config.toml
horizontal_flip = false
norm = "rmsnorm"
norm_position = "pre"
activation = "gelu"
inner_norm = false
loss = "cross_entropy"
residual_init = "scaled_by_depth"
beta2 = 0.95
lr = 0.0026
max_precond_dim = 1536
warmup_steps = 230
adamw_weight_decay_other_params = 0.05
Rows from block 5 of a small image classifier, named by matrix and row number. Rows with one number belong to one neuron. Each number is 128 + 32 x the weight over its row's rms, rounded and kept within 0 to 255. All counts start at 0.
After each neuron's rows are labels from the 100 images, of 14976, where the neuron reaches its highest value: "patch colour" is the nearest of a few named colours to the mean colour under the peak. Only what is clearly more common there than usual is listed. The data: pen-drawn characters of a made-up script with 800 signs. In brackets: how many of the 100.
# fc1: MLP up (model.blocks.5.mlp.fc1.weight, 768x192), inputs 96-191
# fc2: MLP down (model.blocks.5.mlp.fc2.weight, 192x768, transposed), outputs 96-191

fc1.535 [ 80  94  87 145  86  98  94 136  84 107 102 106 127 119  78 147 136 125 163 131 107 140 155 105 157 153  98 192 182 128 137 144 119 122 104 100 119 116 113 111 191 142 156  91 158 152 153 150  98 117 150 103 140 100 143 120 146  94 182 190 109 126 112 130 139 145 138 137  79 119  63  99 112 134 142  93 191 200 145 139 110 140 128 178 163  77 148  72  79 109 166 144  97 147 100 139]
fc2.535 [167 125 131 130 154 138 124 112 150 141  87 128  89 159 159 126  78 106 148 155 172 163 162 160 120 131 143  99 115 119 157 161 176 166 135  90  78 184 118 142 135 165  99 155  89  94 153  36 145  96 118 149 108 118 107 145 104 179 120  99 189 116 101  64 100 154 110 107 162 162 190 123 135 108 155 176  62 114 124 129 142 134 125 102  98 104 151 146 141 106 138 103 101 136 122 178]
patch colour: grey (53)

fc1.404 [176 108  83 106 111 120 142 157 154 175 101 108 157  98 130  66 129 240 111  88 114  87 168 243 153 136 100 111 167 137  75 173 163 124 106 141 105 152 150 109 150 157 133 105 113 112 115 124 163 101 186 103 147 133 115  29 189 160 175 166 117 102 121 112 126 150  96 175 150 113 103 153 138 106 119 132 135 146 144 149 126 150 128 129  79 142 146  91 116 102 128 122 117 120 114  83]
fc2.404 [177 125 116 162  88 194 124 113 150 169 142 149 112 134 145 111  76 106 169 162 131 130 146  83 110  47 171 139 146 125 155 115  79 133 163 145 166 175 125 156  88 122 136 170 109 129 119 150 105 133 123 113 131 161 100 144  78 101 140 149 116 136 118 215 182 112 160 128  66 100  87 102 107  87 135 114 117  71 146 147 166 152 124 130 151  99 136 113 161 137 158 112 220 145 162 151]
patch colour: black (71); grey (29)

fc1.369 [148 138  71 150  66 166 111 126 136 120 108 105 143 118  87 201  50 123 137 147 114  93 109 106 102 110 104 162 189  93 117 120 139 110 144  58  74 142  80 121 123 162 137 163 145 115 160 124  95 118 172 116 128 123 166 122 138 134 103  80 123 116 117 144  70 158 133 136 136 140 158 152 139 121 166 105  67  84 133 114 124 119 166 121 112 160  82 177  91 111 150  84 125 108 119 109]
fc2.369 [142 185 107  87 131 103 132  77 148 128 164 101 125 107 163 131 161  93 127 105 153  76 174 142 127 142  92 185  98 192 116 125 142 191 132 142 163 126 166 116 129 143 140 159 143 109 130 124 148 162  70 164 133 117 121 105 145 154 107 136 185 127 163 127 136 166 156  99  95 183  96 124 116 195 157 110 103 163  66 170 143 142  59 103 155 169 123  75 115 148 166 153 123 134 189 108]
patch colour: black (99)

fc1.494 [183 195 177 120 200 128 143 134 109 116 154 131 135 158 149 169 168 133 112 158 112 138 112 139 120 185 173 105 146 119  96 104  73 122  96 130 126 127 150 109 118 122 113 184 112 156  90  85 106 102  95 151 181 134  60 128  93 110 100 149 204  94 136 116 102 137  92 142 104  85 133 166 167 158 174 138 108  95 153 142 113 148 148 159 119 190 122 127 185 138 115 114  98  95 172  99]
fc2.494 [157 104 137 178 115 175 105  84 201 163 147 126 104 110 120 109 123  93 122 109 132  55  96 115 131 105 152 157  61 143 127  92 113  88  89 141 121 139  91 177 122 117 152 110 107 155 159 155 160 171 121 157 136 125 133 155 182 130  94  97 105 196 162 115 178  98 209 113 153 134 123  53  88 147 112  97 119 112 128  82 150 124 142  98 116 119 189  69  55 123 203 153  97 161  93 181]
patch colour: black (89)

fc1.27 [ 76 159  88 151 138 160  96  92 116  93 130 121 158 143 177 136 178 114  93  95 140  91 154 117 121  98 122 125 127 125 208 163  65 109 129 122 147 163 140 134  74 103 156  98 118 111  78 148 114 128 121 132 143  68 108 101 171 119 110 120  88 164 134  87 160 107 148 145  98 136  99 142 172 197  25 166  62 192 163 105 153 140 134 130 147  81 111  71 162 143 130 138  74 134  87 174]
fc2.27 [126 117  98 117 110 106 123 122 150 157 175 156 114 144 124  77  98 128 119 138 101 144 129 115  77 146 159 146 140 100  49  83 236 166 106  81  77 101  88  89 208 166  90 165 126 119 150 159 147 108 109 141 149 150 143 115 145 125 148 145 194 118  92 128 115 138  87 116  97 143 147 172 123  97 150 111 151  96  81 132 142 130 109 181  73 192 134 113  94  73 111 100 146 105 116 130]
patch colour: grey (92)

fc1.543 [145 148 125 104  88 133  87 160  99  89 140 149 109 121 142 142 172 110 133 137 104 102 168  79 157 162 113 107 165  72 138 127 124 116  50 153 123 140  92 154 125 188 137 178 169 139 105 136 131  98 136 127 131 132 175 172 141 138  89 108 144  98  70 139 124 170  88 120  50 133 222 144 109 119 210 108 137 127 123 130 127 156 255  73  92 112 115  83 112 121 174 163 100 146 142 128]
fc2.543 [139 147 137 126  93 138 126 119 118 147 175 109 145 148 142 146 164 142 106 170  82  98 128 111 126 108 176  77 141 130 124  70  99  92  88 128 156 112 116 178  87 144 137 116 191  99  81 159 157 147 115 110 156 150 159 124 123 132 165  83 114 209 115 147 143 123  98 174 165 131 155 144 137 184 187 209 109  73 130 183 116 135 229 140 133 138 111  54 136 155 123 124 154 134 181 105]
patch colour: white (100)

fc1.177 [108 121 109 159 148  82 117 115 125 116 139  63 182 125 105  99 157 126 171 141 138  96  91 145  62 123 108  91 138 129 131  86 183  96 166 147 146 143 156  61  68 164 121 103 179 115 141  98 121 104 126 108 158 134 139  72 140 110 117 135 157 136 171 103 150 150 137 117 110 124 117 156 124 119 144 154 158 138  67 127 145 124  77 160 104 116 115  87  96 107 106 142 112  70 137 157]
fc2.177 [165  99 121 171 159 153 147 116 146 158 141 142 114 171 119 123 164  74  88 103 123 140 130 159 204 138 133 126 110 165 165 169  91 164  65 124 109  81  95 193 189 109  92 130 108 112 131 171 122 125 159 116 168 111  97 150  95 126 141 117 118 158 101 105  99  48 161 100 180 127 127 130 187  99 153 105 140 112 136  91 129 122 174  81 186 147 147 152 135 186 105 147 174 222 133 119]
patch colour: black (83)

fc1.574 [131  95 155 114 112 138 150 145 142 110 147 142  88 133 112 125 133 100  88 119 125 126 143 108  61  97 122 113 120 115  72  70 132 118 113 117 131 175 112 126 118  91 119 118 120 117 146 111 120 133 147  95 151 117 146 106 151 148 113 129 114 155 146  42  87 207 146  76 116 136 113 147 166 132 141 125 126 119  82 158  89  80 112 116  80 143 100  19 142 150 152 144 169 132 137 184]
fc2.574 [121 154 143 125 133 102 135  87 172 170  91 126 180 131 120 128 171 137 161  99  64 141 142 155 196 166 149 180 124 137 123 135 149 144  90 137 111  70 171 155 147 143 126 127 104  92 119 112 129  46 121 137  55 115 137 146  97 131 116 111 137 117 116  96 160  46 129 123 138 109  98 181 111 112 142 140 136 172 120 109 175 193 155  74 173 133 146 150 115 147  91  97 101 119 122 121]
patch colour: black (100)

fc1.9 [166 219 134 101 164 100 102 139 124 119  89  85 119  57 155 174 143 103 141 171 170 139 146 139 138  84 128 177 148 141 104  98 172 136 156 113 103 133 104 108 102 160 130  96 155 112 105 153  86 101 142  93 107  81 145  97 115 102  67 106 193 175 128  88 132 177  73 110 147 197  78 164 103 113 137 105 145  88 125 156  78 136 102 104 169  95  78 155  86 200 144 116 118  87 182  57]
fc2.9 [142 134 147 159  69 148  97  66 149 127 133 120 149 165  89  48 118 136 105  24  97 133 149 125 117 140 132 123  99  79 142 107  93 118  92 136 150  94 111 121 144  92 166 152 144 140 132 112  91 122 141 169 113 110  98 155 145 130 162 105  93 111 119 142 150  92 132 109 110  61 162  77 106 145 163 115 155 182 142 133 116 134 106 137  99 140 164  93 151  40 123 124 146 191 109 156]
patch colour: white (74)

fc1.548 [148 115 136 169 184 115 113 122 153  86 115 159 200 146 136 138  80 141 105 142 232  93 182 130 103 127 155 116 110  80 152  81 155 134 100 122 119  83 130 143 161 168 101  98 170 151  90 163 169 199 108 138  91 125 143 117 121  97 182  98 146 106 144  97 149 172 131  97 122  80 169 142 106 125  90  62 113 108 129 160 141 110 108 168 122 111 145 160  70  87 128 119  91  91 121  89]
fc2.548 [157 119  75  84 102 115 126 140 112 103 113 122  90 109 144 153 162 147 165 178 111 123 107 101 170 144 113 100 115 154 109  95  84  84 112 126 167 162 133 149  91 135 124 164  68  99 147 112 138 133 114 128 112  89 157 157 135 201  56  78  69 179 146 152 164 142 122 126 137 117  73 105 134 170 159 124 181 128  92 158  58 164  77 133 159 108 156 109 151 135  86 110 101 119 143 100]
patch colour: grey (34)

fc1.697 [119 106 174 108 117 157  75 115  60  94 136 134  88 135 104 143 114  83  57 133 159 140 178  86 100 146  83 102 138  89 132 101 117 168 125  73 174 149 104  94 141 211 112 146 204 131 124  77 108 160 192 143 145 169 132  50 188  77 157 133 105 124 150 134  83 171 191 112 107 160 128 218 179 149 113 112 116  85 141  82 162 136 148 131  83 119  65 102 128 143 123 164 120 127 106 128]
fc2.697 [ 69 144 114 153 155 144 116 149 126 159 100 108 112  99 132  86 182 115 194 151 206  95  98 189 131 127  77  88  61 132 128 159 132  90 160 103 102  64  86 121 134 119 150 114 128 168 108 138  97 155 115 126 107 130 147 160 119 157 127 105 196 142  69 162 101 136  79 163 139 145 132 119 122 124  92  83 101 169 134 164 203 146  75 112 157 142 170 144 123 118 103 130 107 115 136 121]
patch colour: black (99)

fc1.639 [111 100  94 117 202  79  58 162 116  92  95 153 165 106 133  66 189 117 146 121 101  80 135 119  87 127 121 154 102 104 155 136  56 119  98  99  90 138 149 154 208 124 125 132 130 159 125 137 129 137 109 111  97 143 181  51 143 169 132 155  82  82 128 168  97  96 144 125 117 113 145 173 149 152 100 175  63 119 208 169 117 115 123 138 128 112 104 135 187  89 122  77  94 148 185 128]
fc2.639 [123 121 114 111  92 188 202  52 110 145 186 147 104 151 149 116 122 103  99 138 139 176 112  86 154 164 132 103 158 144 145  79 151 182 172 138 118 129  97 110  47 107 131 188  56  64  97 112 114  80 115 132 153 157 111 126 138 136 136 121 123 106 129  97 116 173  96 138  97  78 166  73 135 120 136 128 160  96 137 138 130  47 115  85 203 184 162 148  77 159 121 146 123 129 136 129]
patch colour: black (86)

fc1.314 [166 105 186  83 108 130  86 164 156 122 151 162 147  89 116 141 152 143 111 114 113 166 146 166 194 141 128  89 134 156 142 117  67 202 133 168  86 121 122 190  92 127 152 157  64 136 188 163 131 128  90  80 186  90 189  87  91 127 114 124 187 111 133 142 140 134 140 153 160 122 126 123  71  78 143 104  86 127  65 115  90 123 183 155 156 199 118 124 136 142  90 106 153 120 148 116]
fc2.314 [109  75  80 152 156 127 146 109 138 116  96 118  94 153  95 127  92 135 125 197 116 124 144  98  58 106 172  81 110  76 123 150 121  39 105 102 138 142 106 115 138 145 139 122 169 130 109  91 128 165 148 149 158 114  71 125 149 138 132  90 121 142  99 150 113 135 150 175  85 122 137  95 141 131 125  98 144  80 146  86 134 119  88 144 116  91 153 115 122 117 146  77  54 124 127 146]
patch colour: white (100)

fc1.116 [149  90  78 148  96 156 113 213 120 169 116 125 142 141 221 155 147  99  65 172 146 166 144 101 136 156 134 111  64 159 159  89 148 124  71 105 127 117 123 164 113 159 117  98 146 124 126  95 142 105 167 105 109 180 186 120  36  88  81  93  97 135 146 152 114  82 137 157 148 138 146  88 135 133 143 160 112  73 172 149 111 136 206 108  55 145 144 102 109  81  93 158 117 144 165  79]
fc2.116 [107 116 128 125  82 131 130  73 113  84 118  81 125 124  45 116  79  87 161 124 123 140 106 114 116  92  75 119 118 127  75 116 121 127 134 122 180 117 131  87 155 157 122 132  61 165 109 126 156 158 124 113 147 174  71 130 122 151 156 130 168 208  58  23 139 181  94 168 111  74  96 175 124 117 115  73  82 117  87 137  87 123 163 132 128 116 165 101 113 125  99 102 152 114 128 206]
patch colour: black (99)

fc1.236 [172 142  89 108 122 113  89 168 198 113  80  82 141 123 114  62 151 168 159 116  72 141 148 145 160  83  84  53 115 117  67 143 138 168 120 119  73 156 112 131 110 129 106  38 113  86 134  86 121 111 130 150 146 115 125 132 120 106 168 118  84  86  78 192 155 120 171 108 124 102 114  79 179 114  81 146 137 219 142 159 144 156 153 101  98 139 190 108 180 147 123 162 120  93  74 101]
fc2.236 [149 126 146 118 159 119 147 126 143 111 163 178 179 141 134 144  97 128 113 145 143 107  68  95 119  40 120 182 158 119 130  83  72 134 182 171 188 126 109 122  96 134 196 112 168 125 121 162 142 160 187 116 116 132  99 103 119 146 145 106 149 151 112  90 157 132  99 154  83 175 138 112  97  97 117 109 132  68 125 134 132 135 121 123 184 128  75 110 138  82 160 146 158 149 178 156]
patch colour: grey (62)

fc1.536 [127 116  84  51 176  94 139 158 111 153 209 151 139 164 124  83 129  80 146  79 123 115 130 133 143 104 177 114 140 172 173 127 109 159 132  84  68 113 153  73  93 155 108 138 165  92  78  98 196  87 117  93 139 188  74 103 115 133 145 107 135 163 163 144 106 145 119 109 123 139  77 129 194 118  70 109  94 107 152 102 120  96 152 109 119 176 117 151 183 135 157 146 130 189  83 114]
fc2.536 [129 126 103  97  88 143  68 118 141 146  98 101 147 132 141 165 112 135 160 163 127 169 119 168 126 138  95  99 170 136  93 159  61 151 172 130 157 148 117 158 110  97 127 127 106 164 142 122 109 154 104 132 141 137 186  98 207 166 155 177 116  96 139 108  99 115 101  63 117 108 105 107 107 114 180 181 173 108 131 177 125  99 130 110 145  78 134 172  95  80 152 153 127  76 128 122]
patch colour: black (82)

fc1.604 [138  98  92  84 107 132  78 157 185  99 115  84 182  94  35 116  81  66 164 110 161 161 149 125 167 146 116 119 145 142 140 107 142 102 113 155  98 117 165 148 171 123 135 134 105 149 148 144 160 175 155 103  93 133  68 171  71 162 166  88 140 147 129  98 127 151 111 124 104 124  68 130 124 121 120 131 144 131 152 115 162 149 154 125  99 153  84 171  90 105  98 138 135 108 177 174]
fc2.604 [147 126 124 141 162 135 115  78 140 101  98 134 138 207 163 112 149 166 125  87  97 153 141 205  83 122 142 150 119 160 144 131 184 123 140  99 153 100  91 150 148 156 161 154 121  98 111  90 209  88 159 127 128 139 162 102 121 168 146 170 147 146  81 130 161 148 138 206 118 151 198 106 175 162 136 153 154  89  81 108 110 135 120 148 184 156 125  69 147 159 128  86 129 159 123  93]
patch colour: black (84)

fc1.294 [158 139 111  96  89 167  87 171 121 108 108 111 151 182  71 143 105 149  82 124 150 134 115  89 121  68 122 217 161 101 166 146 141 117 111 112 155 135 181 116 124  87 145 150 109  77 150 161 114  78  75 156 123 127 188  92 127 167  52 130 136 114 101 125 117 178 105 185 114 134 166 133 148 114 131 108 165 190 124 125  75  56 137 164 180 135 100 209 109 103 165 130 125  82 167 110]
fc2.294 [162 120 166  99 147 186 106 120 143 178 153 109 127 167 177 138 168 114 129 138 127  74 193 164 134  89 180 127  92 140  91 162 128 128  82 146  88 142 189 114 108 153 136 124 114 118 124 117 104 141  92 122 113 134 117  85 144  97 148  76 136 121 133 163 101 108 100 110  86 162 118 161 139 179 122 186 130 160 155 126 104 125 112 122  84  93 213 179 165 114 144 132  96 126 115 112]
patch colour: grey (98)

fc1.328 [169 172  82 127 111 143 118 134  64 121 127  95 180 139 140 118 159 196  89 152 130 119  76 141 101 141 110 133 104 165 139 140  81 188 129 128  75  75 152 144 137 151 160 127 102 104 171 121 137  88 144  98 114 164  88  66 148 121  93 193 121 174 102 125 144 135 127  88 189 181 149 142 156 196 131  64 122  95 160 140  98 129 146 140  66 118 124 161 142 104 106 170 152 117 113 118]
fc2.328 [119 117 138  74 151  89 138 156 134 183 126 138 108 154 114 139  74 103 203 141 127 103 167 105 138 114  93  98 171 123  92 156  94  63 148 121 174 183  72  83 122  85  82 110 119 113  83  95  89 174 128 120 151 117 150 144 115 133 195  69 167 138 103 113 179 178 108 171  85 140 111 142 105  82 103 150 155 121 117 129 120 165  93  69 174 148 115 138 121 136 154 127 193 119 138 117]
patch colour: black (70); grey (30)

fc1.270 [140 148 134  96  73 107 127 102 139 132 174 108  62  66 123 106  64 118 100 129 117 164 172 120 106 156 110  87 105 184 142 156 114 167 122  89 172 180 178  89 146  98 142 160  95 131  84 125 130 122 162 123 133 111 155  84 184 111 113 176  29 116 167 130 169 112 200 108 123  91 111  66 158 125 156  98 139  53 187 141 134 111 129 105  72 126 115  98 138  99  95  71 146 102 121 182]
fc2.270 [116 136 118  91 169 196 122 133  89 154 116 145 104 171 142 191 165 134 217 111  64  80 104 109 138  71  88 121 174  90 125  96 178 167  81 105 111 163 114 155  70 141 191 152  86 113 115  89 115 171 119 121 174 112 111 163 101 151 140 120 217 129 133  99 144 126 127  82 105 153  71 130  74 151 107 176  82 116 138 153 171 212 164 116 187  71 168 147  97 174 108 152 148 127 135 103]
patch colour: black (100)

fc1.496 [ 97 166 137 105  71 125 207 180 151 138  93 105  62 125 169 133 140  64 104 100 144 114  90 103 151 115 119 111  86 151 131 171 167 108  97 158  93 168  69 104  88 186 156 147 122 123 156 134 122  90 131  93 118 136 163 178 155  74 157 151 207 151  75  73 116 123 127 177 154 111 141 128 156  93 150  84  83 100  80  47 130 122 155  58 137 141  95  88 101 101  81 106 131 147 160 137]
fc2.496 [169 131 119 142 224  90 130 110 145 146 172 128 181 130 107 156 137 164 125 139 140 104 111  97 146 122 170 181 101 140 137 131 137  68 158 137  86 105 178 151 195 110 140 128 161 181 109 159  96 154  83 129 139 111 146 130 118 171  60 112 106 116 142 188 131 127  85 131 164  97  93 107 172 143 144 145 128 129 156 175  67 132 135 148  51 104  41 138 139 111 133  90 140 144 120 114]
patch colour: white (87)

fc1.726 [215  71  30 149 165 133  84 102  70 143 105 145 161 195 112 181 130 125 167 142  72 148 116 169 146  82 152 146  82 135 101 151 150 157 136 114 109 113 147 133 116  58 134 166 182 104  90 124   0 207  79 119 168 136 104 146 108  63  65  74 108  68 101 126 134 125  94 137 106 138  74 173 102 142 100 116 110 112 109 117 132  92 160 105 115 117 162 114 143 100 104  74 103 121 115 189]
fc2.726 [150 122  93 145 147 164 141 110 127  98 157  90 154 109 171 174 129  50 124 214 176 129  85  87 162 145  87 120 127 128 141 129 100 140  95 162 124  99 131  63 158 184 111 152 137 138 114  87 128 175 112  94 128 144 138  99  86 116  80 172  72  57 134 127  79 136 156 134 108 142 169 107 102 163  96 146 107 124 139  84 123 147  92 126 117 127  79 132 106 131 121 131 189 167  19  89]
patch colour: grey (63)

fc1.212 [134 151  91  29 108 147 142 126 160 180 158 112 111 157 136 135 182 138 101 115 101 125 150 118  97  68  89 103 162  56  89 133 149 152 143 143 101 140 143 185  90  94 204 128 114 124 186  97 147 155 133 112 154 130 113 145 182 171  97 146 106 108  98 150  90 149 125 133 161 103 119  85 106 111 150 118  98  65 149  88 101 102 179 131 111 143 156 106 115  72 150  96 103 158 114 161]
fc2.212 [103 112  93  95 165 173 164  70 151  97 197 139  99 107 146 140 190  93  68 169 183 104 135  97 100 184 196 133 118 221  82 138 106 144 161 127 123 147 108  82 222  94 156 156 110 118  84 188 166 164 105 126  81 122 139 196 119  91 119 124 142 164 149  95 173 131 148 100  84 163 165 149 133 112 163  86 187 132  56 120  94 134 132 152 182 129  99 120 128 144 103 115 146 123 136 102]
patch colour: grey (56)

fc1.249 [ 58 144 159 101 171 136 142 115 161  77  99 108 123 133 182 156 143 127 137 167 162  90 141 123  76 119 137 158 120 108 131 120 150 149 153 148 121 126 121  91 172 169 137 154 144 119 127 152 121 138 124 122 127  88  83 130 102 143  88 183 149 131  80 133  95 146  94 128 145 132 108 150 139 134  96  98 168 106 115 153 135  96 118 171 243 179  62  62 148  83 103 164 128 126 127  84]
fc2.249 [ 95 151  70  97  76 105 120  86  95 153 128 131 110 169  77 149  81 157 134  78 130 159 121 166 143 109 151 129 157 107 133 158 107 119 114 106 139 160 140 204 124  86 196 110 133 119 124  51 124  87 117 131 142 100 170 140 138 135 142  93  93 118 134 132 149 100 156 120 122 120 156  81  78 158 172 199 106 150 118 110 163 155 134 145  68 131 157 194 118 153 158 118 117 109 124 183]
patch colour: white (89)